config = dict(
    image_size=32,
    horizontal_flip=False,
    encoder_mlp_ratio=3,
    encoder_fused_qkv=True,
    encoder_shared_expert=True,
    encoder_positions='sincos',
    decoder_norm='groupnorm',
    decoder_padding_mode='replicate',
    decoder_widths=[32, 64, 128, 128],
    residual_init='scaled_by_depth',
    eps=1e-06,
    final_lr_fraction=0.01,
    warmup_steps=730,
)
Rows from expert 10 of block 11 of the encoder, named by matrix and row number. Rows with one number belong to one neuron. Each number is 50 + 15 x the weight over its row's rms, rounded and kept within 0 to 99. All counts start at 0. After the name is the row's rms in percent of the matrix's.
# up: expert up (encoder.blocks.11.mlp.up, 16x80x160), inputs 0-79
# down: expert down (encoder.blocks.11.mlp.down, 16x160x80, transposed), outputs 0-79
up.6 106:50 45 57 71 53 45 64 51 34 49 39 41 52 57 78 57 47 39 75 49 34 35 53 63 59 53 53 52 49 46 26 21 60 26 55 39 43 54 39 78 43 28 41 12 62 42 59 30 31 48 33 48 72 46 40 35 46 12 59 56 83 32 44 53 89 28 44 64 44 71 39 42 56 42 71 53 35 51 34 53
down.6 105:37 40 27 57 47 52 40 72 60 32 60 36 48 56 45 46 28 43 71 46 46 48 53 47 30 67 79 71 41 48 54 38 44 60 47 45 47 72 19 41 60 67 37 42 60 45 56 48 76 43 68 39 54 76 51 54 48 39 63 24 85 30 43 79 55 56 40 62 55 29 52 49 27 53 68 54 46 52 39 88
up.7 095:53 63 46 48 70 49 57 54 37 86 61 66 67 53 50 44 61 46 11 56 52 60 56 45 33 49 44 23 55 53 33 62 63 59 41 53 38 47 29 28 27 32 35 60 31 71 57 51 53 49 32 38 31 38 53 28 56 45 58 58 48 43 56 29 44 71 50 36 37 74 38 30 50 34 51 45 79 46 43 41
down.7 091:41 45 28 66 42 77 72 22 47 74 36 75 62 59 35 52 58 54 34 45 49 65 59 21 38 48 45 22 58 69 30 60 45 57 65 43 29 27 68 64 65 69 35 42 37 50 40 32 42 46 36 51 36 48 47 32 52 80 45 57 58 85 49 33 31 32 65 43 63 75 41 58 71 45 43 53 36 26 51 51
up.8 096:61 58 38 25 50 45 62 60 31 71 39 85 59 33 37 38 46 50 13 37 29 27 47 46 41 45 37 62 47 73 51 46 41 56 69 54 51 66 49 57 39 47 40 37 52 38 48 49 49 43 56 69 37 47 25 28 47 97 40 33 62 61 35 66 48 60 38 35 58 72 66 58 59 38 50 48 61 64 25 45
down.8 099:24 67 60 53 44 51 72 45 28 23 50 46 35 62 39 08 43 47 53 55 47 42 58 39 55 63 37 56 57 60 60 19 47 31 51 41 57 44 69 78 54 37 70 67 43 57 67 46 61 47 25 59 33 61 54 64 51 56 56 57 29 59 62 31 27 59 37 26 31 39 43 68 32 62 25 57 36 21 55 65
up.9 076:60 49 53 35 48 58 47 50 38 77 53 52 24 27 61 47 32 47 76 55 65 61 52 83 76 59 56 48 46 52 46 50 48 43 44 26 78 64 45 19 42 73 42 53 65 62 38 49 58 50 43 60 74 55 77 62 28 43 60 36 57 40 34 47 56 80 54 65 39 43 23 44 43 59 52 29 36 62 58 69
down.9 088:38 37 50 46 35 47 42 44 45 45 46 50 37 70 57 39 51 45 25 75 31 46 74 61 39 41 32 37 70 57 38 53 58 20 60 42 26 65 43 54 20 43 63 25 77 53 56 51 23 71 58 40 20 30 55 54 78 52 50 41 48 75 57 34 70 56 19 63 53 28 42 53 64 26 33 49 34 55 78 82
up.10 094:56 67 51 56 36 49 35 47 33 28 67 39 49 47 54 66 52 60 65 53 53 45 31 94 78 40 44 34 58 48 40 41 73 27 93 66 41 49 50 54 67 37 54 33 46 68 89 57 40 76 51 52 61 22 49 45 47 62 74 53 45 42 36 49 76 38 40 74 51 39 68 36 60 48 71 48 27 55 32 44
down.10 097:63 51 37 43 29 49 22 34 62 75 47 47 77 22 62 49 32 34 58 53 52 85 41 34 24 44 32 42 28 42 68 60 32 18 37 43 53 50 43 43 53 63 39 58 46 32 68 51 68 67 67 18 67 56 61 83 44 37 31 51 72 51 61 58 35 77 66 48 50 32 41 47 55 58 59 55 64 47 60 76
up.11 079:71 35 49 26 78 69 44 37 40 72 61 64 78 44 61 34 59 62 37 37 37 42 29 42 34 40 51 51 45 53 54 40 33 43 40 67 53 81 25 70 64 62 69 45 65 59 61 51 55 64 36 68 31 55 47 62 46 63 47 60 59 73 29 65 54 34 57 43 64 78 59 44 45 51 72 53 76 32 26 66
down.11 082:43 30 43 70 78 49 58 37 53 43 75 52 41 67 39 37 61 43 26 63 38 66 50 58 67 64 61 45 55 42 80 29 21 53 55 36 29 53 72 53 68 46 69 54 70 66 61 73 18 77 39 62 48 53 54 29 35 65 58 50 44 33 31 67 38 41 58 61 55 52 57 65 39 31 22 67 30 35 36 58
up.12 109:42 61 61 10 65 45 60 59 64 73 49 44 54 68 52 27 71 43 22 31 53 66 46 42 33 69 37 63 26 48 56 48 29 58 32 59 53 50 60 52 44 33 35 33 59 38 65 52 56 15 21 71 26 54 61 59 47 65 47 52 42 33 71 44 62 62 35 54 52 48 76 65 46 71 49 61 99 41 43 58
down.12 109:40 64 52 36 40 28 58 47 52 43 80 38 27 71 60 40 53 39 53 40 49 45 37 44 80 40 59 40 69 19 48 51 56 64 68 47 47 37 77 58 58 34 62 46 30 54 51 53 30 64 28 74 34 40 49 37 54 46 52 64 44 61 31 51 54 51 52 42 43 32 41 58 48 36 30 51 16 36 46 53
up.13 084:36 62 42 57 37 54 64 50 40 74 80 74 67 55 39 56 52 53 41 47 48 87 34 34 49 60 52 59 35 48 53 46 28 55 21 37 30 60 64 51 53 72 34 44 26 52 53 56 50 53 44 66 28 77 67 74 22 47 25 57 44 47 28 54 29 57 52 45 52 62 49 43 46 41 49 50 61 44 25 47
down.13 083:44 33 73 54 61 66 46 36 73 51 37 63 22 64 38 45 58 53 21 53 49 54 60 71 48 67 68 38 36 74 47 43 29 64 86 50 53 32 56 43 46 58 49 82 44 88 22 52 33 54 33 39 51 25 46 44 66 43 57 23 37 63 42 51 52 49 60 42 45 33 53 37 81 64 37 37 56 38 52 37
up.14 091:28 30 31 19 26 55 68 53 57 34 55 62 29 48 37 56 58 50 39 79 67 38 54 36 23 69 57 42 48 44 38 46 32 47 43 52 29 19 34 47 69 40 77 70 33 53 27 60 54 77 46 45 41 52 43 41 57 73 38 27 30 53 72 48 62 70 33 53 59 50 63 66 79 28 41 48 76 43 39 48
down.14 091:39 38 55 49 41 77 60 28 58 62 64 64 39 77 64 19 72 50 37 37 52 72 56 69 45 38 18 32 44 26 54 69 63 55 40 49 62 29 69 49 37 52 53 56 48 26 80 63 35 30 42 45 43 64 54 59 46 26 53 84 50 46 52 53 34 45 50 43 51 36 60 71 41 41 33 42 61 58 44 31
up.15 096:49 59 36 41 67 52 41 55 44 70 48 46 74 64 49 38 53 34 21 56 27 38 50 59 45 31 40 26 37 33 83 58 37 54 38 44 34 33 89 59 30 20 27 64 51 46 74 23 51 34 18 39 40 63 59 51 44 40 24 62 23 55 48 73 30 78 43 33 63 48 57 55 29 60 38 37 45 58 64 46
down.15 095:38 48 60 20 53 55 40 35 39 26 49 25 72 58 39 42 54 66 35 42 25 80 39 41 62 39 48 50 60 36 64 57 28 61 54 78 52 43 57 48 51 46 69 67 27 41 54 49 62 47 26 63 68 51 45 34 39 55 28 48 34 52 56 41 48 23 39 32 65 24 51 49 51 35 59 54 48 46 61 23
up.16 083:76 44 49 63 46 39 49 78 55 24 48 26 38 47 40 49 31 38 57 52 27 56 71 49 42 42 88 41 34 35 43 62 44 61 48 50 51 41 55 54 41 41 35 44 53 37 95 31 44 68 45 37 66 36 62 36 38 48 48 48 43 42 64 38 67 57 60 43 53 29 66 60 62 46 54 46 56 56 66 50
down.16 079:53 78 75 39 43 61 35 52 64 00 53 63 63 55 55 52 46 23 49 53 71 25 35 58 60 68 67 50 75 62 61 37 42 39 22 52 42 55 33 54 48 39 70 64 44 28 62 37 61 43 70 41 69 40 58 47 39 57 36 40 58 37 37 54 69 36 47 51 40 41 53 29 61 51 50 40 46 53 47 51
up.17 116:60 23 42 35 57 40 53 45 48 62 52 65 50 53 39 25 55 61 29 43 39 45 49 12 26 53 38 54 39 54 38 52 40 41 14 57 50 85 49 75 23 63 63 48 56 46 40 21 33 39 44 70 30 55 49 56 34 56 53 45 51 72 64 55 42 53 60 42 47 51 56 57 33 44 33 52 81 59 43 38
down.17 102:44 74 71 59 64 43 45 45 51 31 49 29 27 72 24 28 39 47 61 65 43 53 59 62 48 52 28 53 52 53 50 10 38 78 61 30 42 19 77 56 50 42 93 55 69 42 50 40 32 37 37 57 43 52 49 19 53 60 22 65 40 51 40 41 53 48 31 48 32 29 47 60 62 59 51 50 27 26 34 52
up.18 122:42 72 30 92 42 60 41 60 38 37 51 05 53 67 46 61 51 27 81 61 51 48 65 57 92 49 58 54 68 29 47 28 73 47 75 61 59 27 55 49 62 33 46 50 57 64 60 48 47 55 45 37 60 12 40 38 60 47 59 62 50 52 61 65 62 16 66 45 44 18 52 56 72 67 46 41 25 56 49 59
down.18 110:56 46 59 67 41 42 47 41 59 46 42 53 56 48 45 68 28 53 47 33 74 54 32 26 13 38 58 67 36 33 50 59 50 07 40 28 65 73 21 70 31 58 54 28 59 53 57 61 65 54 47 33 78 60 46 69 41 23 34 10 70 47 24 61 54 57 54 62 60 60 42 33 46 68 45 45 48 70 57 56
up.19 134:60 27 37 58 39 51 35 71 33 18 52 34 63 45 41 54 26 41 75 52 67 61 84 56 76 53 48 63 50 42 48 42 64 19 54 62 61 52 25 36 66 35 57 63 74 61 59 56 48 51 54 50 77 31 63 53 64 33 76 28 70 47 61 39 81 42 54 76 66 15 42 67 64 67 71 39 32 66 40 62
down.19 131:41 28 59 55 59 46 59 61 54 38 53 51 53 49 49 52 42 53 68 41 47 65 55 39 19 65 31 59 34 31 52 60 46 35 67 40 53 40 18 56 42 64 32 28 56 62 58 55 60 62 37 41 61 57 47 62 61 23 36 30 67 43 15 76 59 65 57 88 47 51 62 65 50 59 42 22 55 47 55 99
up.20 111:17 40 60 45 33 42 48 56 30 27 69 27 52 50 53 59 48 32 54 58 42 41 51 65 72 51 34 61 60 54 09 31 77 31 72 34 33 56 26 67 59 26 65 35 75 68 74 36 27 65 56 48 69 48 40 30 52 35 56 62 85 32 57 34 66 25 52 72 67 51 36 48 66 52 64 29 41 67 31 63
down.20 122:60 06 31 64 63 64 47 63 51 52 38 54 64 47 50 46 48 60 52 63 80 56 55 46 28 68 74 64 22 36 54 36 21 41 41 31 81 44 35 37 68 50 62 54 61 33 49 67 50 64 58 26 35 75 46 58 45 35 51 29 78 27 40 63 69 65 33 61 63 61 54 44 31 62 62 43 51 49 55 99
up.21 069:35 36 49 41 38 35 32 50 54 64 70 77 16 44 48 64 62 37 41 48 51 80 41 74 72 38 26 58 30 55 65 37 79 49 66 30 62 27 78 45 48 88 61 52 26 33 37 53 59 44 37 71 37 17 37 41 33 31 28 51 44 46 51 16 44 38 62 45 71 57 46 45 32 45 42 59 70 32 53 26
down.21 089:31 43 51 35 48 36 30 34 48 72 62 55 46 56 65 31 71 60 38 61 28 44 69 85 61 35 54 47 43 62 59 52 50 75 46 47 50 59 72 45 41 60 64 53 54 53 48 85 39 60 48 72 43 27 62 22 44 63 26 69 35 50 42 39 51 47 35 65 49 36 55 46 71 40 70 55 30 39 59 43
up.22 103:31 54 41 62 63 52 45 45 45 16 49 35 24 40 57 56 40 43 70 68 68 44 61 70 90 79 59 37 70 37 46 38 65 48 68 58 74 28 59 39 56 39 36 77 49 60 40 42 49 61 45 31 61 32 70 37 48 29 58 46 53 60 55 42 81 67 52 57 62 11 59 57 67 68 53 44 22 60 73 46
down.22 099:41 48 36 38 44 51 45 36 62 36 39 38 45 39 57 45 55 51 57 50 70 62 47 17 24 42 33 65 49 36 61 50 47 30 34 43 71 67 37 52 31 48 47 48 34 39 51 46 77 40 45 28 53 54 65 61 66 56 52 48 89 55 32 68 47 47 54 60 54 31 54 23 37 64 61 52 50 60 41 82
up.23 118:40 34 26 40 56 72 53 49 38 81 64 67 55 69 60 40 38 52 35 63 54 54 50 38 33 32 36 55 58 44 49 44 37 47 51 50 35 55 48 58 28 37 55 55 57 66 51 29 46 47 43 69 24 55 45 62 46 48 19 73 49 76 59 26 06 56 42 50 42 45 41 59 50 54 44 32 66 54 34 29
down.23 106:36 64 58 44 64 45 42 51 54 46 39 43 25 95 44 41 37 74 36 65 42 62 53 30 52 69 56 42 54 82 74 56 57 64 64 58 52 53 84 49 43 59 91 62 28 51 40 46 41 45 42 47 35 52 31 29 42 43 27 70 47 65 45 49 31 45 52 38 66 41 13 44 78 18 36 49 38 22 47 26
up.24 108:61 54 70 34 63 45 38 45 39 40 42 32 45 42 40 60 40 56 55 60 61 37 59 85 64 73 41 47 42 42 48 50 63 26 85 78 54 47 41 48 89 34 51 59 74 58 52 53 50 55 49 46 74 32 50 31 64 58 63 47 65 34 58 65 87 55 56 57 59 36 73 48 75 50 69 49 22 51 50 53
down.24 108:40 45 43 54 52 48 66 66 51 61 63 54 50 49 73 63 63 46 67 39 57 62 27 40 49 38 45 49 40 11 77 39 51 33 22 35 59 33 17 54 43 66 48 53 50 50 63 63 60 59 36 60 44 63 37 68 56 19 55 48 69 37 45 73 37 73 58 57 80 36 45 25 26 52 26 55 61 58 50 99
up.25 100:56 46 16 34 40 76 31 55 54 55 51 48 53 47 38 61 42 45 75 55 72 62 53 77 64 40 67 59 63 31 33 29 71 70 63 53 50 25 46 62 65 46 64 74 38 76 41 61 42 59 78 37 26 27 47 53 41 62 49 39 27 70 35 55 39 59 56 43 67 43 59 81 74 35 54 43 48 54 26 33
down.25 099:72 54 52 53 57 51 35 43 58 51 40 45 57 78 47 46 60 53 14 48 47 58 64 52 24 31 46 58 71 75 46 41 54 63 52 44 55 55 58 58 53 34 53 49 58 53 52 73 78 47 30 59 60 53 37 53 65 16 30 70 58 51 53 15 30 68 59 46 47 59 29 56 64 45 37 61 49 48 47 71
up.26 093:70 66 19 33 71 58 43 62 45 34 53 60 67 75 27 24 36 48 26 53 60 44 55 70 80 55 36 17 40 59 66 61 50 79 50 37 23 36 76 53 30 46 59 79 53 61 48 52 58 60 32 70 64 35 55 52 57 35 26 56 30 70 52 36 30 56 29 32 60 55 64 59 53 44 30 67 41 50 50 31
down.26 102:42 67 43 42 40 45 35 23 42 48 45 68 51 49 58 17 51 62 33 63 21 45 48 41 80 39 38 32 78 71 44 44 55 54 53 73 50 50 68 66 69 43 62 57 49 58 30 29 47 22 27 62 45 57 50 56 37 47 31 77 56 54 87 48 33 51 51 43 30 53 66 44 40 42 45 69 59 13 63 27
up.27 129:50 37 47 65 24 62 20 54 40 31 66 30 68 49 35 68 11 37 86 56 65 47 66 55 84 41 40 39 53 40 52 41 59 61 58 64 48 31 32 55 78 49 56 64 63 72 46 51 53 69 59 36 68 31 31 51 47 54 54 50 36 42 48 63 78 42 59 53 56 18 40 65 70 59 56 42 11 53 48 66
down.27 118:78 49 63 79 60 66 63 53 61 58 27 53 83 57 47 52 47 67 64 48 69 58 37 55 09 56 36 68 47 48 49 49 30 39 50 32 59 66 40 60 23 44 63 46 57 48 54 54 79 77 43 55 54 39 49 77 65 33 45 48 80 53 43 72 33 71 46 63 67 73 47 48 45 49 43 56 66 50 42 73
up.28 102:49 56 70 60 78 56 78 55 63 75 55 42 48 69 46 42 62 67 46 31 47 85 58 34 35 71 61 67 63 40 52 52 53 78 34 54 34 43 63 64 25 41 31 23 42 58 73 65 37 49 21 58 39 72 59 59 51 20 37 71 46 58 58 48 32 80 44 65 63 57 75 65 29 48 47 67 75 61 57 57
down.28 096:45 74 24 66 46 30 45 53 64 15 65 66 37 49 43 41 47 70 62 39 49 27 37 29 93 63 81 38 71 39 60 65 53 39 52 84 54 64 58 58 58 59 62 70 52 36 50 39 51 70 55 85 58 42 49 38 44 73 65 31 24 62 47 62 56 39 35 39 35 19 46 46 67 71 62 33 51 63 63 46
up.29 084:39 67 37 28 53 37 46 72 47 84 49 61 15 47 46 36 47 55 40 53 44 58 51 70 75 64 39 56 67 64 88 57 36 30 62 45 44 32 36 56 57 40 52 69 70 66 33 57 62 67 25 38 32 38 60 51 56 79 52 57 06 24 53 46 44 72 63 29 77 50 62 60 60 26 49 55 62 46 65 21
down.29 094:37 50 50 47 24 40 63 39 52 51 54 45 47 53 62 42 69 32 62 36 47 36 56 31 64 47 26 28 55 33 82 62 22 44 35 52 49 67 60 51 74 36 49 44 60 55 34 43 54 55 47 57 52 40 45 58 50 41 45 88 26 43 30 33 50 27 62 51 62 33 78 42 26 64 49 43 37 69 88 26
up.30 159:42 40 44 62 41 32 32 49 28 20 55 25 44 54 44 45 40 30 70 64 62 52 66 53 81 46 60 34 59 45 45 32 58 27 69 60 41 37 40 47 85 33 52 49 78 58 58 49 55 56 62 37 75 32 40 27 65 53 62 49 83 35 51 44 72 33 58 69 55 24 47 43 80 52 55 45 26 79 51 58
down.30 151:52 37 46 58 45 48 48 50 62 50 47 39 63 33 35 58 32 75 53 43 75 58 42 39 13 65 31 77 29 35 54 34 36 47 48 39 53 58 37 55 52 64 47 44 58 32 60 59 66 62 68 33 60 63 24 70 53 38 49 32 73 26 47 64 57 65 52 81 58 53 57 54 26 51 58 52 60 64 49 92
up.31 097:26 32 40 32 60 57 46 38 38 79 69 67 47 69 36 47 37 38 45 68 35 62 67 47 31 45 49 63 49 52 52 40 32 56 49 51 43 46 50 62 69 67 49 40 37 62 37 64 40 37 58 63 27 67 28 53 43 69 35 87 37 79 25 34 52 72 70 62 64 55 40 60 70 29 47 63 59 52 23 35
down.31 094:33 45 41 70 51 57 55 34 54 41 47 44 53 77 14 57 52 52 21 48 44 41 69 36 47 68 64 65 65 74 59 39 63 29 73 54 52 23 67 61 59 37 77 83 76 56 28 75 26 51 43 58 52 51 30 44 63 52 43 70 34 73 42 50 37 46 29 36 49 41 49 59 68 27 44 60 17 27 56 39
up.32 106:62 58 16 91 53 68 51 47 42 45 49 39 42 43 54 55 43 42 57 45 83 56 73 65 86 42 70 37 67 26 56 42 36 61 69 76 34 34 30 54 66 33 25 72 43 75 50 49 45 69 38 46 60 12 38 39 66 53 40 53 44 54 70 62 62 60 60 57 67 31 32 67 62 35 51 53 28 50 43 40
down.32 098:62 37 34 57 31 40 32 26 49 70 42 73 75 53 66 70 33 52 52 60 75 77 57 36 42 42 38 74 45 64 17 62 16 38 34 34 56 57 38 38 74 58 20 40 59 51 34 37 48 70 43 65 53 48 59 57 47 33 62 41 78 66 35 44 48 47 65 51 36 53 45 33 56 40 55 26 55 36 53 67
up.33 102:59 54 32 33 63 58 48 45 28 50 46 67 42 40 45 26 46 49 63 58 67 45 62 69 84 56 64 31 85 38 41 39 43 29 55 73 57 50 27 46 58 41 47 70 62 78 25 58 56 79 46 49 70 17 55 51 54 61 60 53 53 61 42 46 42 57 77 58 73 23 27 64 67 53 36 43 48 48 42 45
down.33 105:23 35 38 64 66 56 52 56 38 59 49 72 40 50 53 45 68 65 39 61 53 66 69 42 35 63 48 70 40 55 77 43 21 31 56 43 66 40 32 52 44 70 65 52 46 49 27 49 70 44 30 56 47 51 48 49 57 16 25 70 59 43 23 42 53 59 66 71 36 70 44 43 56 32 38 76 37 54 71 97
up.34 097:85 54 13 53 46 73 70 47 42 78 64 57 61 52 60 44 46 70 32 74 44 46 65 32 42 38 53 30 56 40 55 70 53 36 45 47 32 69 54 63 39 44 29 43 12 51 41 46 52 47 55 55 39 44 32 49 53 50 28 61 48 74 68 35 12 62 63 52 46 64 36 43 53 59 37 56 85 72 32 27
down.34 099:17 46 76 36 37 69 26 40 51 37 42 74 20 57 49 66 50 59 29 53 57 64 55 53 50 38 63 47 50 68 51 50 42 68 72 53 30 33 75 65 59 61 47 73 35 49 47 38 36 66 39 39 36 49 38 34 57 50 47 76 39 61 49 43 27 45 50 41 31 49 27 66 96 42 80 46 29 40 65 39
up.35 095:44 51 40 56 29 54 40 59 31 33 43 29 46 48 58 41 43 46 63 63 67 44 69 47 82 47 45 36 71 21 44 33 54 48 37 63 53 43 22 57 68 52 55 71 77 80 56 32 40 67 62 34 62 12 38 31 34 45 71 56 64 35 45 60 47 23 55 57 22 32 30 45 52 54 69 47 26 52 56 62
down.35 101:50 28 44 63 59 68 51 46 66 65 52 65 51 48 68 45 51 65 58 51 70 68 31 49 29 47 27 67 28 53 52 64 54 45 61 40 69 64 26 36 41 46 45 40 46 52 43 46 57 65 62 39 45 82 53 59 42 31 40 22 56 41 24 61 78 80 56 81 69 71 51 52 61 28 42 34 71 42 62 72
up.36 122:49 42 69 23 55 50 62 45 60 67 55 76 50 53 59 31 36 89 14 36 32 19 38 38 16 61 48 49 50 66 51 68 28 46 24 54 36 70 59 56 27 36 35 42 17 67 40 58 51 43 61 71 34 67 48 50 66 58 11 39 55 78 56 18 39 63 31 46 48 62 56 31 53 33 39 55 73 38 12 41
down.36 119:42 61 38 54 52 64 56 50 38 26 47 39 53 67 45 46 47 50 57 56 50 64 36 27 62 26 31 51 46 42 73 34 54 75 47 48 33 25 78 53 43 51 60 76 45 55 36 33 38 44 62 33 12 51 40 23 56 44 77 69 12 62 59 53 26 45 49 34 31 47 38 45 56 54 38 65 30 56 40 25
up.37 077:36 49 11 61 40 56 56 70 62 53 76 55 44 52 60 45 39 07 63 34 72 59 57 45 80 66 81 46 65 45 24 61 50 56 50 40 45 41 38 65 60 77 53 47 48 42 74 73 30 51 18 51 24 41 48 60 44 53 28 19 50 70 55 71 55 53 46 49 56 38 57 48 27 49 47 45 47 51 44 58
down.37 079:63 41 50 72 80 52 33 38 21 65 34 44 41 61 54 49 56 38 46 37 71 52 42 78 56 69 60 46 33 57 62 82 45 57 69 70 58 50 39 39 66 49 59 57 57 57 38 43 11 58 12 53 58 42 47 55 60 27 64 74 62 50 38 51 78 58 35 76 81 39 52 53 47 64 66 38 35 13 59 55
up.38 100:73 28 48 30 25 11 57 37 45 32 46 56 29 46 49 50 39 31 53 68 43 52 66 38 65 97 52 30 52 38 26 53 51 24 65 13 47 45 25 35 51 32 72 53 50 50 49 29 42 47 45 35 71 62 48 23 38 61 31 43 72 50 76 42 64 43 63 64 63 26 27 48 70 41 63 48 48 49 58 56
down.38 102:41 28 31 58 72 53 65 44 54 32 44 38 30 32 73 68 66 59 60 46 62 37 48 68 43 70 53 64 58 62 50 49 69 51 34 51 37 47 49 56 34 42 59 75 66 41 48 36 55 36 72 57 36 47 51 61 50 46 66 62 59 35 21 79 52 76 27 57 39 51 45 28 47 50 62 40 61 54 44 90
up.39 093:56 44 17 41 68 56 76 49 43 45 66 56 53 45 62 50 36 45 44 47 58 70 54 48 48 57 59 29 46 28 37 66 38 68 35 32 49 38 51 71 50 42 38 49 24 45 68 35 39 22 46 72 14 40 42 58 46 40 39 27 68 60 73 42 40 75 62 72 68 65 59 60 55 78 52 42 91 58 53 42
down.39 100:55 42 57 34 36 56 41 29 44 39 59 60 26 57 23 60 58 42 49 57 44 42 58 62 44 49 72 33 58 74 52 53 66 79 57 61 47 37 81 60 60 51 87 52 40 34 63 45 21 41 43 78 46 50 33 23 54 26 28 69 47 64 46 40 53 36 34 24 34 52 47 54 66 30 41 57 29 33 45 51
up.40 105:46 53 35 41 83 63 38 32 39 77 54 62 55 85 42 21 49 45 12 67 48 36 69 74 51 19 50 53 35 44 61 53 36 38 55 62 38 61 38 07 32 48 46 79 47 48 20 48 46 49 48 53 65 44 58 41 50 66 29 34 44 67 40 42 37 57 29 30 74 54 39 37 44 41 13 49 52 66 53 47
down.40 096:48 26 38 67 45 42 47 46 33 60 66 43 50 49 45 37 37 51 33 55 28 54 49 33 62 35 10 38 61 82 71 40 00 67 35 32 38 59 76 62 58 37 61 55 48 67 35 34 35 41 35 55 25 48 22 58 36 50 28 64 76 64 53 38 59 64 31 53 54 36 64 56 42 32 43 55 61 38 43 45
up.41 109:52 48 84 42 46 29 47 56 62 43 13 58 65 49 48 49 44 67 36 47 55 49 48 13 19 64 41 65 54 83 31 53 22 55 53 60 55 69 61 45 65 49 42 50 32 36 60 44 56 34 56 44 32 81 62 52 42 43 62 54 40 22 52 54 50 62 56 45 29 74 78 43 49 60 47 53 63 12 47 64
down.41 105:42 75 51 64 44 79 54 77 47 39 81 47 52 52 52 59 54 54 58 47 56 28 42 74 71 61 61 30 42 27 69 69 64 81 74 44 51 36 55 48 23 42 50 58 35 46 58 52 31 46 58 37 40 31 49 44 34 58 46 63 19 54 64 64 40 59 49 39 38 52 50 66 35 69 33 64 42 69 32 41
up.42 137:33 27 47 75 27 43 41 46 42 48 73 29 64 55 64 59 46 36 83 58 54 51 55 53 50 49 41 67 45 41 24 23 69 20 60 27 53 67 27 37 66 35 71 49 74 62 56 45 39 64 54 53 90 52 25 38 71 28 66 42 91 37 48 48 59 29 39 73 49 50 38 42 62 52 65 28 29 71 44 65
down.42 145:54 26 47 74 46 53 43 65 53 58 29 43 49 48 34 60 31 57 47 60 61 60 51 44 27 53 52 81 26 36 55 34 49 46 62 21 60 56 24 56 54 79 41 37 81 51 49 51 48 62 59 23 40 70 51 50 46 51 66 37 78 24 27 58 67 75 35 57 65 60 62 55 39 62 42 65 56 53 66 94
up.43 105:65 39 39 80 53 72 49 20 35 68 56 88 36 51 74 27 35 66 33 34 42 63 46 27 18 56 21 34 39 83 66 57 41 46 26 55 40 71 50 56 35 51 37 60 51 50 54 19 40 39 56 57 45 60 51 35 55 41 40 64 54 58 55 38 34 53 53 50 39 46 53 62 13 52 17 44 38 52 38 29
down.43 101:50 57 53 37 37 46 74 41 33 34 39 51 49 66 39 48 49 42 37 54 00 61 61 43 80 58 65 33 51 57 45 43 40 61 51 81 49 49 79 47 48 48 55 56 84 79 41 43 56 52 67 41 45 48 63 30 50 54 41 28 30 38 62 54 18 27 38 46 38 26 38 61 61 49 44 53 29 55 46 15
up.44 118:58 39 35 63 33 69 20 60 45 18 69 14 58 70 70 45 42 31 73 54 70 51 62 72 84 39 31 47 53 28 59 29 53 35 71 46 53 43 21 39 69 21 60 72 71 50 58 51 39 56 52 47 74 40 45 51 56 35 73 70 59 55 45 61 61 38 61 48 39 28 60 43 71 79 53 53 31 66 64 57
down.44 114:65 35 42 59 57 28 45 74 38 55 30 58 56 37 65 47 40 43 50 40 82 64 39 41 32 55 45 70 39 28 27 28 33 27 56 33 58 71 19 41 52 55 18 25 52 54 68 46 43 47 47 45 60 64 55 51 60 42 44 41 72 34 45 65 57 60 54 78 60 56 66 42 55 38 54 54 61 49 52 63
up.45 088:43 44 44 50 40 60 26 55 52 32 33 13 36 42 38 32 61 80 41 68 82 42 38 30 78 66 53 29 28 59 37 61 30 60 39 62 60 65 37 69 62 51 56 72 63 83 55 42 61 60 35 29 37 29 51 57 66 65 65 68 57 35 53 55 48 49 42 77 57 33 55 45 59 59 63 44 68 35 47 32
down.45 100:27 41 67 75 57 71 61 59 31 67 38 64 48 40 55 50 41 72 59 34 60 66 59 63 56 46 33 64 49 47 57 33 90 60 47 35 43 38 40 47 48 54 26 35 78 46 79 42 44 45 44 44 51 65 53 49 67 48 59 47 58 50 48 67 61 58 63 69 41 34 50 35 36 35 31 57 32 70 68 98
up.46 117:35 37 53 57 31 46 32 59 30 17 57 06 48 51 58 62 31 25 65 53 74 34 53 51 68 62 53 53 63 21 22 16 64 37 77 44 37 49 42 52 71 34 47 57 61 62 62 39 42 66 51 22 67 46 39 26 67 38 68 53 58 63 54 16 66 21 55 64 44 33 42 50 69 58 44 43 19 65 37 52
down.46 117:42 44 50 55 63 51 44 44 57 54 43 58 60 43 35 67 31 50 73 52 60 72 42 13 27 70 36 73 36 32 49 35 52 23 60 34 59 64 24 55 52 78 27 37 66 18 43 69 50 73 61 40 50 56 46 47 58 38 71 44 78 41 27 64 54 49 46 87 77 64 56 34 45 57 54 25 57 55 56 76
up.47 107:47 48 51 43 51 45 59 56 52 52 40 55 46 31 50 44 66 62 39 51 46 39 26 42 21 89 41 47 51 57 49 52 60 62 49 62 51 53 57 56 34 44 55 21 17 48 25 37 46 38 61 48 14 52 42 44 57 90 32 66 64 52 55 38 58 60 44 49 46 64 69 39 68 52 62 64 72 67 46 34
down.47 097:22 58 44 63 16 58 54 47 26 30 42 66 54 48 47 55 37 40 48 69 60 57 44 25 69 49 81 66 54 38 36 38 53 47 54 46 63 20 61 65 56 51 33 65 50 25 64 46 38 66 40 48 40 39 43 51 49 39 73 76 39 69 46 55 30 69 55 37 43 32 21 64 64 70 64 36 21 51 46 35